A small image classifier, trained from scratch.
Model: 12.6M parameters, 32-pixel images, norm layernorm, activation swiglu, patch size [4, 4], layers 6, width 512.
Rows from block 2 of a small image classifier, named by matrix and row number. Rows with one number belong to one neuron. Each number is 128 + 32 x the weight over its row's rms, rounded and kept within 0 to 255. All counts start at 0. Numbers have three digits each. After the name is the row's rms in percent of the matrix's.
After each neuron's rows are labels from the 100 images, of 14848, where the neuron reaches its largest size: "top examples" is what is common among them. Only what is clearly more common there than usual is listed. The data: scattered letters and digits in many colours. In brackets: how many of the 100, against the usual share in percent.
# gate: MLP gate (model.blocks.2.mlp.gate.weight, 1360x512), inputs 206-308
# fc1: MLP up (model.blocks.2.mlp.fc1.weight, 1360x512), inputs 206-308
# fc2: MLP down (model.blocks.2.mlp.fc2.weight, 512x1360, transposed), outputs 206-308

gate.121 106:142147123131171107063097136131156084126104183156152112059081123138104154187064104124141172075145144095153193120113099121164120076146149164081119153146152063132163095104093112155136116183171104146143104079108087118155114130143170102147123163135160156143086122122055059138136084101096117170135029117163089108128
fc1.121 101:133108201129125131083095068119135144143132069097122146139164138084105133100096097150134090129136146148129101162189131188140114141112154151176202092137080150149057140150107103115093115100110124113081101174130151126089207153118141196125126132141098132187149137149115245176100103131132120041120173116110187089093
fc2.121 103:071157141123141120110109163109144123097155092199101098134135169142171096106140080117101114184191142163121153142123136142099096132091185146124118132110071126137093157104126162058103113077107150134106115086158126144098100113134102115146124121135148147167126128107161167160120157108057128089133153127076175155060
top examples: the character S (44 vs 9.3); the character 3 (28 vs 9)

gate.667 102:130158103138103141130133223111089121142108154091109150122118108062092188087118102116153070131108158073074148135138157204142145134096129142118144064130098182151123095136103187120161172067145159168139098100183094123096111135130094150156101096110123156067115114123139061118075062138113143094134060188112119129145
fc1.667 095:143136093110103079071121089054163136144117170091167182134132124113130105131153180110115127126111162118087109176122181090191099152111100099145159136144066109129120143172156087120178125112112128152114123161111200093197129085114111057106163124092151101094150170103181161129134162150084125131105178141178167089122
fc2.667 099:145136110144135057076145159211084138128131130109118103138149110098143099081120107095158147080097150171157128102129150097105123155106116180102077116121129188095103130134165091154119130121168130097149144079150134117120155093177140166132085074133139134157126130130118131177181102129124121068225067169112071118129
top examples: the character M (27 vs 9.4); largest: M (25 vs 3)

gate.55 103:083123185154124145097150127154200135177116101148193176110100067138100096114149047152113147145087139189096132124172087133158146132153149120174068102111152169166144084176131044120104130121092060160120133094103107128066103071111115152146158080217090182144159115105167137160148138096175163137147085121118124145145
fc1.55 107:105104128099158099126167171172147129158138168122149163154103108117121073094137151107113126081093118130136128216125135113108110104110161156053118167130139153085072097172180084082126136139123092164134091114041156125150127090141145130150167127121154147129103101153185133097126082078111150122133125112101151156119
fc2.55 102:157137093112135138099097138109109126157125110138139151167163179091159108117128116106133167122147156100120163159161149117094082152086148105062150086111142187109066101126110078062143132127132087127128148182153102146098114096088157087157129139197130173134114160133110110147128118130066142149170132131122124093140
top examples: purple (40 vs 19.6)

gate.321 098:103168124143097099068167242098124117114156112175163122181103137156131142135135138140152073207155203056156114154058125120138125165098122183065081084150101108074146171142145145164104157115134109172083147070092171104047147143112140146143132137077109114143097176154092085116202128093129099123175106111085145115109
fc1.321 095:167077156099120126148149099068167145119099128095110167139171076111171093145082157113127125103105135142151119072159047057054118159081143100164171147139152141194168125146148135153162111117107124173132115172168124137108092115106114111189133075182151096168133113160124121102153157093087155140140166169190093211119
fc2.321 091:151169095112150137130151131141177131137156115067144089129126197068101184164110071152103107104078143156151118119110086116124126142162120123110140066153139134142136181138218165176151120117095190155118149085131128126124111138096120096146161099117131101159123136182159149195158157060185081146173094086140163132137
top examples: yellow (46 vs 19.5)

gate.505 098:174097090093179182169147156158126132107108138078082151115174160105114135090092109111127144135153091125103189132058186069094143090149129129157131128115153110123115110122116066157127065125160148108121129076173122130126121133123056158136121151152169114126198156096133053173102100113130184101136156133146121082142
fc1.505 097:134080116116127098140084112165138119188099112146179135138173152126138132114128128145146155145120101118095151130187143109147094130169138189159142081166114167137122131153096089063192103156125174127181096076142131113111118138114120116114050180204170109122084142119115138135081133172144151159171130109125114117085
fc2.505 098:134127133167115110106099148146147109119096190092140075090164115127149202124085111099131108160122148129159122068136155143075132100187130132178172124091138143077097201092085162231116133130103078180134158135136108136087151104130133133087104085116132167195108161176151124131212084112203092177130107108130116149089
top examples: count: six (38 vs 16.3)

gate.525 102:161135111118116082079144139125128150173170144110082101105144145108150108123100083087156142214173146125105092134104164118167132131196134193104097108178162102152140108119098103177120103144117140104108076094089159074207109123148114108121105110103149192154123139120083114128149127152090102120125119133033127150091
fc1.525 098:146114149134085121097192173170116133096181154095109147174172141137145097107134109060124116197118178111142115130068115081179100112134138151134161120173105203119148220162161152167111118139143148083107154067116101081158121142177111102087103120091167202125184134127104159140148138160105067077117071139071112168131
fc2.525 095:091091156176106139097090051159154128155152104116116119116069108122162120117071153179101090126087108068124135142092149129139092101062133159142166153075099200114086200144110157109126169125167094123088162121153153140105163090159161116105165147161147128124140099124132121089108177108106087126139097119146150158133
top examples: the character H (61 vs 9.5)

gate.530 095:153133147174128117058107164132129050144106127131115119171122166085145132136151125145095145124113169089147141137109134101120117144120141103133105136155117139167147088108138096137173085091123132144079137090161189106133090167087105161128138148193177105190110138147163138109121168148097190116127096062120122113167
fc1.530 100:083094130145147158095148125169128134153125118136083094178107117031148113154104124202094130094115139090106128133098103122115138156066118125084115168138104161128156116135168093163154148128106095162099135109097144060179129140078115174083173119107138099128182125112135024102127177113117205096111133086142125095129
fc2.530 100:073157100174131125127091146180117126094117149081196129135110095137102181166024082145205112122159149162121161128112123125111141129103085123119164116096107190148088155136160106106091142113122106077156136163160155151137127123143115129114056102169119138115132155179199139171149144135149070164110190119160124145134
top examples: the character N (27 vs 9.7)

gate.600 097:133117107109141126137094088147130144056184113118098090072181129088105134086141116169120115100121130120150159161146153171087106099141157135147141093119087158100147091155117153119137137139082093114114131147106075092144104085127116171143055110135133179123073087102060139170148098136123076087129076099094119146144
fc1.600 095:156090135152175115165098118141157150124104158036144132100175124144077141173154123125154132067148102108104175130154076140117095122136115114157206078097044171142127134147117220122154159193123099124044081089078134068086160061103089149146078162128073162088107083154134176114127122140090106129105154127089144146145
fc2.600 099:137117127118137096145161145159136079151122145175143207117180096112157137167082165130212186119141162139140154132091174107164088137087128103145145148140169157080070137161159138150171141169112098108157140169114178128116165109179114123131088124106099086103113160153113065100136195130089110204166103185098122144155
top examples: the character S (34 vs 9.3)

gate.510 091:108137067136161138148112123119172151133169096204152130159134121079135115107126153130127111132184133126146175149145124068144102120134165170157093146153118142123195154111087065121070168104154095139154130083150060102197050079111122073076135120128135143141076124155175095147160201151164126118110132137179100165130
fc1.510 090:140108142089167152068131139173118090140127170104083115189147168107126124085129151129111139130097130140158191210207087165083116153182114111117098114147148115144177139132135057206143139137123095132150129135112142105154098149111118139114154174117120093180133118127107031071195136138154139132125107146147093112121
fc2.510 089:104108103077115111120197175142113113096100157146168141117119173101233162158112120167099152123145100140087094140116111135098076157100120161164097105056129128132105128156123112162097143124164086151163189156128063110190151074130148155171096152120128127147148159156080123113126111139143102119149138156111111125142
top examples: count: six (36 vs 16.3)

gate.87 098:120163136136078158113108133104125115123114120174150068132147130165103138178105099121116097081133165129060138064161124126150129163126123139176112202150124139118171209112152107097163178100139087153093158105130123158162137149108176116146165108114154092134129143125129154135158105162112099109113132120109166159135
fc1.87 093:099098063142117192231132153127145155099169172123057059097145138126146165132113070119062127094126106082151067091167123122103119175123112108127136125130179113109141212115132069091150146147135137152092121114181079128138118146107119133115178098168105121083104152084104127107136139186137070158137122068165155088123
fc2.87 100:140095164131159118136200084080134036098156089175147105134072088154142136159113102165193129132085106108117130105130150149120142145220098172083065126161176119131173155143080146152109150210177097143165107201162139159176105097126141124101095150105106140131125149158144096161118148167123095159111131107108076114107
top examples: the character S (27 vs 9.3)

gate.295 094:097135155122132126127135134151082110097099145176136131163149151181120127133062119131119136079098116173059110043120156097137121147147101100120083171117113087111105127170094122126139183181183139144164094122112110169123128149077144057114120133114096132120151077075114104090109081038198073124126121155110088142150
fc1.295 092:124167121126138073127112109119140105107126099112122075146083130180118201119118156055117117118103124139084107123144116128121123120136127068146195111089136134099109149110152190164137120148104172140114098092131117142163030128070168126110140158100161151103090102113130095137072089058170116191150091123127131141128
fc2.295 093:190164105160130098106167113023109127152091173189137108086118067141183141156127101164197135133132161120099111158125069157194066122216120153156085113099133157132085060098154147123118152144152132080141145116096103117143159149109124181080152182063134095159081090162152191089136075078197134146134122106136150140129
top examples: the character S (42 vs 9.3); largest: S (36 vs 2.9)

gate.644 100:087103148105188146074138097100130087113128152186159118177118128105159109152069138112091084119146081056198113151165095078158176159105117175130152150120099131124142094127118146079169150121113080163147118116111124126050143144145122140199114168171064111131176151127151109106123126097045148056172112108157130114190
fc1.644 101:156135171159106111145143149114114111083130156123154162078044132104150108079082160170115130153125076067156101129066139039121144155139125133079105141153156151085173083150117129132101145138142130109154132200167164090160150076163072069081077128182129128102104103089103144119150130134092136088135074098157120100124
fc2.644 105:102125141100132149066160124084106105135108166162215164108115171158139178136097224055111136123139208157136118166142089129086191118134175148126070081119100112098107093141113130154158108167093109149119133147106058178177132169115185174173162175138107187091156146122106103112133149183147101177134140087126137142108
top examples: the character H (32 vs 9.5)

gate.409 094:143129160134160120098122147122145129170134157107122133125127098104149082108164113105075119178076112110141140143124198122076120099136088087126095131079111137103152129159094132143113123086166160142132131154097143149119131148101090145188080124119142107155151195164105143127143135069125121132141121088119116047146
fc1.409 096:121119123142104148145129116167142134118228172147181152151092147111113124148151152137154140193144168110095109129121141137070111150166116129066099116124157093102155099136111147085104150153140131116076111168116146142135133128202123125105071110114183105105122148117159157088127163132127067137102071076132099145108
fc2.409 090:139118120172127175143146129115140087098167101154149144161137117100108162073128108152079074095129193063087117190120179129169122142105102070129103164092138128053127101131101124128137092165106163108112123129143198118150134081170145129128096089201143180093106153161153173161113211070128166141143122105106134135105
top examples: yellow (41 vs 19.5)

gate.618 103:148160122141107119053143131139171127131147088158117121125106118158122129185124155140133140146134147117115173148086094160120194137164094116193127131172088110113147135072144144148083101143125115141134160157111097088176168127148118118150097153196139125174148110154145114113148059169130134111137159160141106151142
fc1.618 099:138149111186131158050062114176134165145086124145136058168155058097096110108084119099096107135110186070129096085138127131162117165136095081139147121084199173136091139153128171087109107100116157157140162108114081111065082136145120142153131107043124127124109106053124179096103089146143179109138156156181122096182
fc2.618 105:043183117155082149098123142092103132141137146115178171158083170114170103076156093117124151162155119151093134129139067082194100113160194124141107189104128173142083128159140183092211126112115066091106085096135080113128129142124119119119124164167164147075131162083144180109164144124128060155134118104112117130146
top examples: the character H (38 vs 9.5); largest: H (34 vs 2.9)

gate.14 101:160105101163124120117107149158125115103164082081189113116104160158087108141173145150137170066118148213139100102091139097130154102135090130106140111134089031146143184162087062175151234147102191143147189119172123123099107146128122162160139099066125153096108145087098049096116121092119062145087163039121112114184
fc1.14 105:097126118102108116143149098134150089120166104138105125142122154174113119143136142193141150134120099169157094072132057157073105141153112118145169142126136160139137114109096036120167144144132081100126141108168008181150136109186155145074132126153155126157077113098102158121132138032185135077169118092079097106186
fc2.14 105:153152123123125098124139085173084060140139098107100163147134153178126210186143139152112123116087081101114050139147145139171085126139116169164116133136107129121093167112136063151116125193140150144146131051211149138178153055143129124119113099108209136110155151079179070141131135138151154149086119175133164090061
top examples: yellow (43 vs 19.5); the character D (28 vs 9.2)

gate.631 097:118147116140198108068176130132102187103120193109150128110117084099128173134130076131133119088166181130158113137103133175118094126132111096161119096093130096062147160098128133091188178121135103128118159104070075095083129178187126107096108179151069143044133087126131115158071149128162174097125057200106127141102
fc1.631 098:174099104063117155142220066099129161181145126135201173150157139119189097154166152147146140097127169108129118152095117128156092086080143095078185124137134104123158127170126122116109165068109065143114151115117134135116164158164167142129108075074079154178195123159152196120139128164115098118190073157151153160117
fc2.631 093:092129057113180136144167136149093136101102101149122148125131155093119132161140159119068129141167138161091161092111162143125118137127149134145171226138062096133105186128133149081139119064095135096130140128100084151113124169070148194134128151167151163155136079103142170130105165152174141128174155061163120096100
top examples: the character S (30 vs 9.3); largest: S (27 vs 2.9)

gate.451 099:154147143107128129123140120088150105174174097143143136183128118147069147165118125145089116060086186193166085140144092141117106142168100202136094150163129112055130134123120157143108146117086143127177115097138222112126174171150064183135168152166091179148083131153128100061158159181169165078077183164132127109173
fc1.451 096:152096166156047159096147127137084184092126097083120145132091083146077139160108189157122112106074163149136119156123179135129149117092077178096096133112160145081121107149202142162126071087132156127206155118133161101155093164129139071144107153191127165140137138121119106147127222125079152133100212117100113255160
fc2.451 099:110109147126154142107134117105119081144121090142174175104149137115112126163173147059128150094071139152112106113120081120123145111160106116104102155121106154114081112129238097121154167162181165103184091100101202121122109168179163115115093191109087127142098163136080151109105130077116142133123147079133097140140
top examples: purple (40 vs 19.6)

gate.678 099:104135087186077150125180111137156142156125104132078119083114183152162125075126084152167177121150144080085091128147154122167133181116144104153139101165135151126121153117134102140155111128178130089128064131125134156178140142107096116150152151124145094160147128128019140193091166104167124149118151134174165179086
fc1.678 092:075139149148094123111105080116123097096159085137150178108155125186162131118112125124142177188113144136076124138150112092103072131152169091107108148077129116137099155175074155086088116085158061131072191069123051103154111170137178164123128134138201223148114130127152089153146099115113104185083135155162153122134
fc2.678 099:127129136154123125155041140107178082162161149152091081129118100116121125132145103160162088100086180080157026122118090082102091141159069128100077150089128149102155168134138160173110140178135071108112165130171171143172148165162166158125092084148166146162177105161158134141162168162140119072153129122115132134162
top examples: purple (43 vs 19.6); the character W (25 vs 9.5)

gate.285 094:160143149117151132110156099221065100106170146076151159170150124136106104128130115189160159096119115175115168132098117100118061087083154108128173121062107126164147115103135091145185080191131174120132137070156084115110150072133155111118177073121155131133115092180130175145060148071169174111052153095109098107116
fc1.285 094:111130107110219127168110120071123191145162138147073135090162109141150142127092203126071112111106108108109096099064114116151087113183142100076152160177145103086123121085177122178146234078111109183114094116141111202161123101133130092120129108085118164067142117150172091168119156110110086173111106098176114162116
fc2.285 091:153124136119154142163139098166091120160162183137152180158129068079130163111097092104157154153139158094086154085143157165162086084155114061154085130156109178076134143084092137158171147150133096166165103086146123134169119143105069162175102161121171148079124128110157107171126107118136112135098139186138121081111
top examples: purple (41 vs 19.6)

gate.247 105:110142121110137151139102088083113137102096166123086137109155120129109070092147150148155162061121124134106123107178125087117097095109124163160124136115161150125148127160099176119185111146112163158147073114129163149126134143138113156142110115156116122157125167082198149096120084113108145096172162091201102157135
fc1.247 100:158112137142151148194161090110097137114107143081088133141153132133163075143137113054118120173136148111089106093142137128102151093106087150214072095144180189098108125163144213148144159127103095158155145116255137169163110139124143113155156156072103160097134150133176061120119079134166062109136146124139134096070
fc2.247 105:101085129176113083118122119075127189107096117058109130130161132170134143122102139078153110139134175109151144120132141141203144114151100154147142106137132212178109102097159136141145123189161104082119093103119116141195103161080188081152100144148093154155108137156113162091151144093145113124173138102127080167139
top examples: the character S (26 vs 9.3)

gate.86 094:124167163112111161116145182084145108128160177166163165135120118131146207104119128118133190110154179151121129086152093101190115102165180149107148146117133113163113107139163092115141124162126160128152110100136100143100111119148149090132191133146135089105182128094111128126138097123108177161127102210178080164136
fc1.86 094:122152128106089171093120214109158068113131124156128133127109126096136162107125110151133170153131168189114147101121114128142131089129153133117144175147123111117130078175134068113115167143137188122156158106144136112129119101119144107122210119100146120116131135079116112118126110062127151157134063169161103141139
fc2.86 091:176102080099095094095084074150095085154127117128104170088089115105045100132135179146132136120095125134091096145113155100136164106108064128170075118112134086170089146156149158127046140187116119159146122138083128127124131147098149116162156138155114137152141162143108165139145170066141079144101067103120077211176
top examples: the character S (35 vs 9.3); largest: S (30 vs 2.9)

gate.185 107:127184087073087166134157168181113130155141210109100146073104127102140117109153087193109131169122131101105127113122114133087145077101170146127206125163137178075109144144172149202082145131150151078109168143168142147085138108164200107131130121090133165118156104128192155098114196108135144059151085156188141161112
fc1.185 104:137143150130093139143117132095116115145079091157097131144125151046086110161130132128091136142121153116147150118126134153045095111149112151189073091120099147110090138106172156103176146158149138145101122100157131169035085157133195103122146054119076166168084076132145115121176177150124128096146144083115134152143
fc2.185 106:126101143097134157132096136142122157085164116120168095103138156108125143145130123081158125137135158143105112146143111100072128154149162122116130104113108138094152156127107071164127118117110126080189134117132116128084130108092176176081147074154110089093131137159130179113129143107115166087115116129058108114136
top examples: the character M (33 vs 9.4); the character V (29 vs 9); the character N (29 vs 9.7); the character W (28 vs 9.5)

gate.162 105:155131083076163099141112084099128145102219190129091045151117095133121105120132114158180152042151104136149167099124144161137056133114154105173202113133093182151123144065165146153103094183129110167113125081109170127152094110130130107127163098119155183082138133127111138120139159114095124076110056192128135130118
fc1.162 104:165107160121156152108100131151116131104139204102053063127090118160103137116205183125152150093159088095138110090151163165162151180077138102098142142185104140072091131114136111139088081113118100156150147097070112107164073119176092120145109102104161127185127142123153134084095144133137187113159147122170175205119
fc2.162 107:102141121113095122097133115125125157139140079083157133130143222142134123106087201135130117162125184134132170147123074137087137108175130122141153180170165106110105104165128122120106097074136092149163073080144152123135150108187155149146121136127142124129099110113161151166125144207100065099136166151138170138117
top examples: the character N (34 vs 9.7); the character X (32 vs 9.4); largest: N (29 vs 2.9)

gate.184 088:143151118107165133148161119134152116119146145131103133136135163142140154186172111136099102118131147119131162088100098079091131107108117109120220112127231127133182183109124118146123098138101155189104160126126147166127146132142124125134160151155125150153102208107125136158176104183162117115156132157138152117135
fc1.184 086:067150151177140123164120125206140166145100121102111126150155172128139167190151057093068102163083170164137170121048101140134081135114133119161074089131181096119150185111132156084148116190138168104112169128130091132180124101111084161106122137146127158117113156087100112140224132131171125143115160116126136069114
fc2.184 091:109145145172124131104125153143147148097099143076107114124130090087180104143105090103123129085133139155140096083140133164168108110116155042124132196122134150150054106123136152125101145136127060108142175128143140104130108130114088092170108095165183105138103080162126142111122085132111145129109132089126065170078
top examples: yellow (42 vs 19.5); the character I (33 vs 9.3); the character L (31 vs 9.2)

gate.119 102:113132196162135150141188162111126157125159173171107133107106131161137165141140144122132195092151130129164125042148150097117119098078154131146218101120122147168140145084171116159135155154122131147141223094146087090193151094201145146100216116176139154133087144108146156173084167107142130161136133102143196113086
fc1.119 108:120181101055069176096098126145140143155053107136142107097079097108105134174113085097122128148131117115093103107142106122103087166141084130095119122159103155113136114105142087136149078115113113088102109134148138164127101093132118156167092095151133039133148165083099192090177160074132099155107079121120088108109
fc2.119 108:078084201090105128183110168131105110153155099109164106171082167137111133147091091094122149131084111124151145100136145116097146143136050143130184099121131126141144119114130086133120197094091120156199198161146137175148148101121083075138127100089081117096132099178127149041122157092118157094132168047134109159148
top examples: the character H (37 vs 9.5)

gate.194 101:095134186123124138061118120154140137149114145175113118109099184161104130146119113172155095255094166092184107134133114150117127113187147149063119111178157169097137099181171150046122172076126142117059109134090160126185155136150190102124067164138144121076127112064119182124180102160138125128180088165167117143144
fc1.194 101:131132108090122136160116134152150110168133181179014128105120134192182089089091056111107110181120091108174108152131161189115173098183159162149134171085143151122103117167132153068133138142176096135118082145152206140226162124107182133121053153113059109108124133123166192115101110142154178121173119111132114189165
fc2.194 098:094145147176157064116102115113099139151111123109185124147129123082094095145158104148143080102114157138141150106139159175106151097177149139136152111105142098164124173098173090125126113124103128133143160122135086089101168101121189150071106095089165096098155170120188126123138144151130149119144150163130098129151
top examples: the character N (32 vs 9.7)

gate.413 100:107106187150140144119144193117174157148139110100096054204069143109142105119134154060112123188167095167171079062087129147083120111135163160123197122096149091143134139103114164119142116140113143181165178122113147134129091095163100123090105059117126092120122132130140060106181135169141099096138180154097141105155
fc1.413 095:149116198107168147147178196060162148155136155142125141148090168135154057131120134149103132139169163106194112113155115128089160122160195147131217081116185132164080084128126113107094130103200130172139177124190130121137090167099161153146127140151101076213113081158161102129166163156125058170200163177070136164153
fc2.413 098:118111121119125100092107135072108126119122137128091160107149083144127101106137183180126109125109112081175127149179169150165123099158070156145106131187164057160117137107208150149159120088159156130151117114103114112105177137088171192115145135075112100093117127150169135140130117090147136170144097137102128082126
top examples: the character M (53 vs 9.4); largest: M (37 vs 3)

gate.682 102:104139146155109127002084125170117082144135094157158145157129146129092134173121070157135159133084129118126100100158112139104088094103106175181239120169137125100123141136126180068145145156100138179129180109145085146113144136085148068126111112121172132164087131127165098086161130057102200110109127146166127145148
fc1.682 108:159097084148139096188138177126127126037115183121076157111124094141109099092121121151151147093103178132137223142077096188128106151129121120151044135089112135142167174156174093129093169167137127150159094109154070027177120118140080112087117185120135068082147103133103140150140149120144109079160097099160076071163
fc2.682 108:087125083100129115138156091095061156072146110097067160150107130190110132117078174128137127147065159076144160191152119150137134148199103113086116119122136117121140196085149161102141135113130143130152092149154176172152151086165121148094109074136070127136157143128168109062174089133146075138172153080121144142179
top examples: the character N (31 vs 9.7); the character W (29 vs 9.5); largest: N (25 vs 2.9)

gate.639 101:086067108118091116116106087129123149102106128127122153116117115125123130138168094146135175151137104194081092118112087132117067144111127123107081159121156143106109140111043083077153187122143096176142172157152064136126109112125135138117168103149144142178151159095075174152125082067188059143133143100098116085167
fc1.639 098:183201147136175091158144166117119102107104149140178072159044077101137175082154127082123114123094120111166153145091142132133132146132111147138131150120091131148160092138117131127090180138117158132151092140146155133113090127139102100186118092040113109031087073144121101136105101157103185044165112141114148142083
fc2.639 102:071168138158149117146115161126052132135168138128100131157066143108087091119117158125073117155102063069088111147144165124194123121178152114138133093168133116127172172141095103148140123147119201181107075132099088093110111168094090136100131111136062177134137172131156118148129090125163127116071131113127120123101
top examples: count: six (54 vs 16.3); yellow (41 vs 19.5)

gate.128 104:117141138170109070076224128155190177102163138112127067136104138120087060115147068083095143209110088112177147095119136160168107112106150116138189040153154168153158154161135193087120091156092127156149125089152138108150091112177153119150141141080131101140124098074130128101163110163144080189133192149191173144151
fc1.128 098:128123100142111083074205157154171160120169167163078147181121159135122107098177112120062114173103127088138158106077147161146146168138114110135210108119163221142122162151147155078091111130178090138132201046185107086142106145136109138156121110169058083146133106200111081089108190167116087134123153193181155146141
fc2.128 097:078157091141113132151091165116179118150132134170098164092132122091111119141108134156129153142116146120104141187104134136141122125179137115120145092127204085126122131163221141086111145070198138044150134166140168139094108123084125168119099064144138121093104103155118072104175190063122098138188101159139160153148
top examples: the character M (38 vs 9.4); the character W (34 vs 9.5)

gate.357 100:084098118128120102115151143183112142145082168115034150112114147116105208086164096154198149132116135075111158118202138128126103077120171143154131121103180061112118107171161135139091178135107112188116159142092090106080146133102173135156072146097122171099123112160110158128036110079070155157137137144182138149106
fc1.357 101:113187177160169156144094085138180112107189126160184105168130098143139082121049170176122100109092100130181071112097130130161156112154090081099054176115087159116095134090159123099099119099148083119122131101108136131143096145088124132091182131162097059138152103145112135143172185127161132152115103120086106097129
fc2.357 102:140109113176167104103100074104164154128137113139167122166165162131170152092119178139146102166126125169250114135109163125117132184143145119151164045078113063194102180056140110176153176102110113143153128141129087073102096116094127102046120145168144124112149128155079154115060091156133154127167158160067135127115
top examples: the character M (48 vs 9.4); largest: M (45 vs 3); the character W (37 vs 9.5); largest: W (31 vs 2.8)

gate.342 108:131159155136099115141150070062144205117124107142117178142124118079181147146099129138046095091121148110096120145177143156108125133138116166127130080089192180162093141120187233126161106110132154153108074109169061067115156164153095153127029149111109146089113093094127023057109135084193129182141124129148164170202
fc1.342 098:118092171104195137175139138180084110158108130137073126128148120126054181111109138117128108140107074172129148147031100128167122148159107057152112147134115114126102134106112056182111073110125076132136085116041155147145092107128133004136128139132119131149127122095110155177152137128133146139142133158135100108087
fc2.342 106:109188096102083142180101127143130128132183192127173167164116094083130136149120075147143135117117110171098165119129143135148120067132143104132161155165145173096134137132119113115088111139086149124112093097110093127120089063100079130182129157103187166160120193105095106109144108061146121136176101144071108187118
top examples: the character W (39 vs 9.5); the character 2 (30 vs 9.1); the character Z (30 vs 9.3); largest: W (28 vs 2.8)

gate.196 084:124167098120143157096132189078167144154090102146115107114076144107100160192069114093139102152157166146080119131088124099112157153130180174151128122120185182182132167101109176100132118149112153231173117167160083097172093157080098101112216098145121167195121132142123096131150091164143128123101172120115158082104
fc1.196 079:179108148124168156165071151164141111096156117095145113095140111113123197106106120175073144182083099191183116116113066091084107119091117132143110097121082040108143072133099084064090073100153087127106130148085145133087178121167087119127115142091137051088122098142157122112092170074136114106192096162119153179175
fc2.196 081:137190085144170133128069191101076173144116107206090093096106148164080091132123162144144108103152151157125151092133158127150127122136139087112158138169106126099142147178131174159091165149157170122116076149083085099121071174128100111089115129100110126103159136104142100130156063114143137157125105041127156066145
top examples: count: six (37 vs 16.3)

gate.299 097:127128073148120165094174164132125158138123141175118095117164122102199144124089132122148160147158131089129106070171148167151132100079180077139150131083156124164156124137122095113192056120174117092085117143126100142170186144115137109131097117184124085147108150096121130149107125126150121131170141156133091102150
fc1.299 092:118128142150090141093113203117123116151066098121162073114137139132189136111151129107126128120157099095188135125115150132095120113106195100124188152100181159174140153105139136137174118132137091114159136137146085112178149152123136061117115130154125094068072146124156159115133122111170175133181143084133094055152
fc2.299 094:097129143137164158133128138142075057138202172114113128115078105062073113174115130149085175084121144103149077187150091128155132153112073164155024152139142166129082125151133109127214107144130152140135166215161100150110104116165138100126116083107110158082098139094121072182130107165094137136123115142125205114163
top examples: the character W (35 vs 9.5); the character N (31 vs 9.7); largest: W (28 vs 2.8); largest: N (28 vs 2.9)

gate.653 092:136086175098079129134142139194123124130163064182102146089135089182141190115145125124124133100079118186090110097164113115149066102116107079156159126126164118153137091089107081172099098176133112148079040091179236119172137132130154170166111098050115132089166096149115114139130122112161192092151164040160124096099
fc1.653 094:149190095137150174130115199081117111154110141123141163083122141060130116159119146156079180100137142125121200144069056169155206140128136131176110095152085085170121095070164119160053129098154078202128145124177079138176111115087121166104179127132163111095165122137088072128144120105133094119143140155180085158131
fc2.653 097:087124100120121144136159125094094103157153130113101185114137149117099106133116121122108113107097111151139127130154063111216162104125111103077112110131161131139148166169181134159169138150181119163132137159138104107140171171103208182146152133150100131098194126140139200113189115115156109045189122084123169052143
top examples: purple (43 vs 19.6)

gate.179 099:193174064129198150109167052149118113128041114178101130087112125096195100104139178097091109132126122111130133072160096136150092138178122146113133129157111071149122171099116112158132166106177071127139105109161165131150126142107157158143092137049110147135132125129181181174175103120104104103150114188121141186094
fc1.179 103:126155170151152127120165113122136103103106148166178141137122102093122161095123119122106142144156225162147099194126147058096134108114080120108078125116113157206104106138079126044104047171110125107122130066127097086138086123121107160180128060124185133206126095130092115151089093093128188130091166067100113125083
fc2.179 103:088091132136136150079179096135159099125086182184199086141131122118197175184121153134189095124129142120132065058108128112138079156149155112082129109099079134105098116130120169070124113121152122175089102117118128124165155063118123111148126108081152114114163194137154135100091088082145107137126159078152186102109
top examples: the character W (27 vs 9.5)

gate.160 105:114116149140087107131099202121165141180170152158139122070071099114051182142124096154132126205114077086048126106159165116142075158107195132151113125129134192152174091113111142156118049198169162167146110146117136146126058099167105121136097154094156165047103094127154124062083169169160095153134135072206137091066
fc1.160 102:147166147197152183120153107098082149114158110110127090148137123109153109128134109137145149105151159141173100113109051152127113115103095115090167120084100100144135196126118077166126181103107098109075106108140109097127155163136181133114184105190143094207124090150152137178137113131129107120122143177078101095156
fc2.160 104:114170157127091156145157180124106150115126162126185079170105092125159173156103031123185117120035142129114138101150132168179115184143111113134109091118043136098124132100138111163158122093159135163153092164164106109172121132096163140087075163105097163118139151109091162153145067160124168088106133130116135154159
top examples: the character M (34 vs 9.4); the character N (33 vs 9.7); largest: M (31 vs 3)

gate.506 107:131107143146152119124052123192159129103165128120106129108125129107146081116142097152141084165178119125108157186122097127112112115122116082167132165151115172152161167109116101090160099157140095095114175121142079174186133146174183190224121151138178146098137113104108112102157152083147177111122146085134102117171
fc1.506 103:088129094147145147101148074107089131150149142120189165159145106117158128133163122194185199158137083177063130144153077166123082109135105169141122129100140185094081031122131143139138124135137182174088119176164150118112123108110041064112159067115082154133161116122117193179081119076132108180066138145196157154111
fc2.506 106:127206156141145136096128076143105090095105133136137072121062020121126070123116129151203122097117121148119155090111105092123132102120132143093150177095107126111143166178109141146135094151134103056122148175151152095148129126112183184210118153132133144131172074097106139116122159060143108111141101062104156188162
top examples: the character N (25 vs 9.7)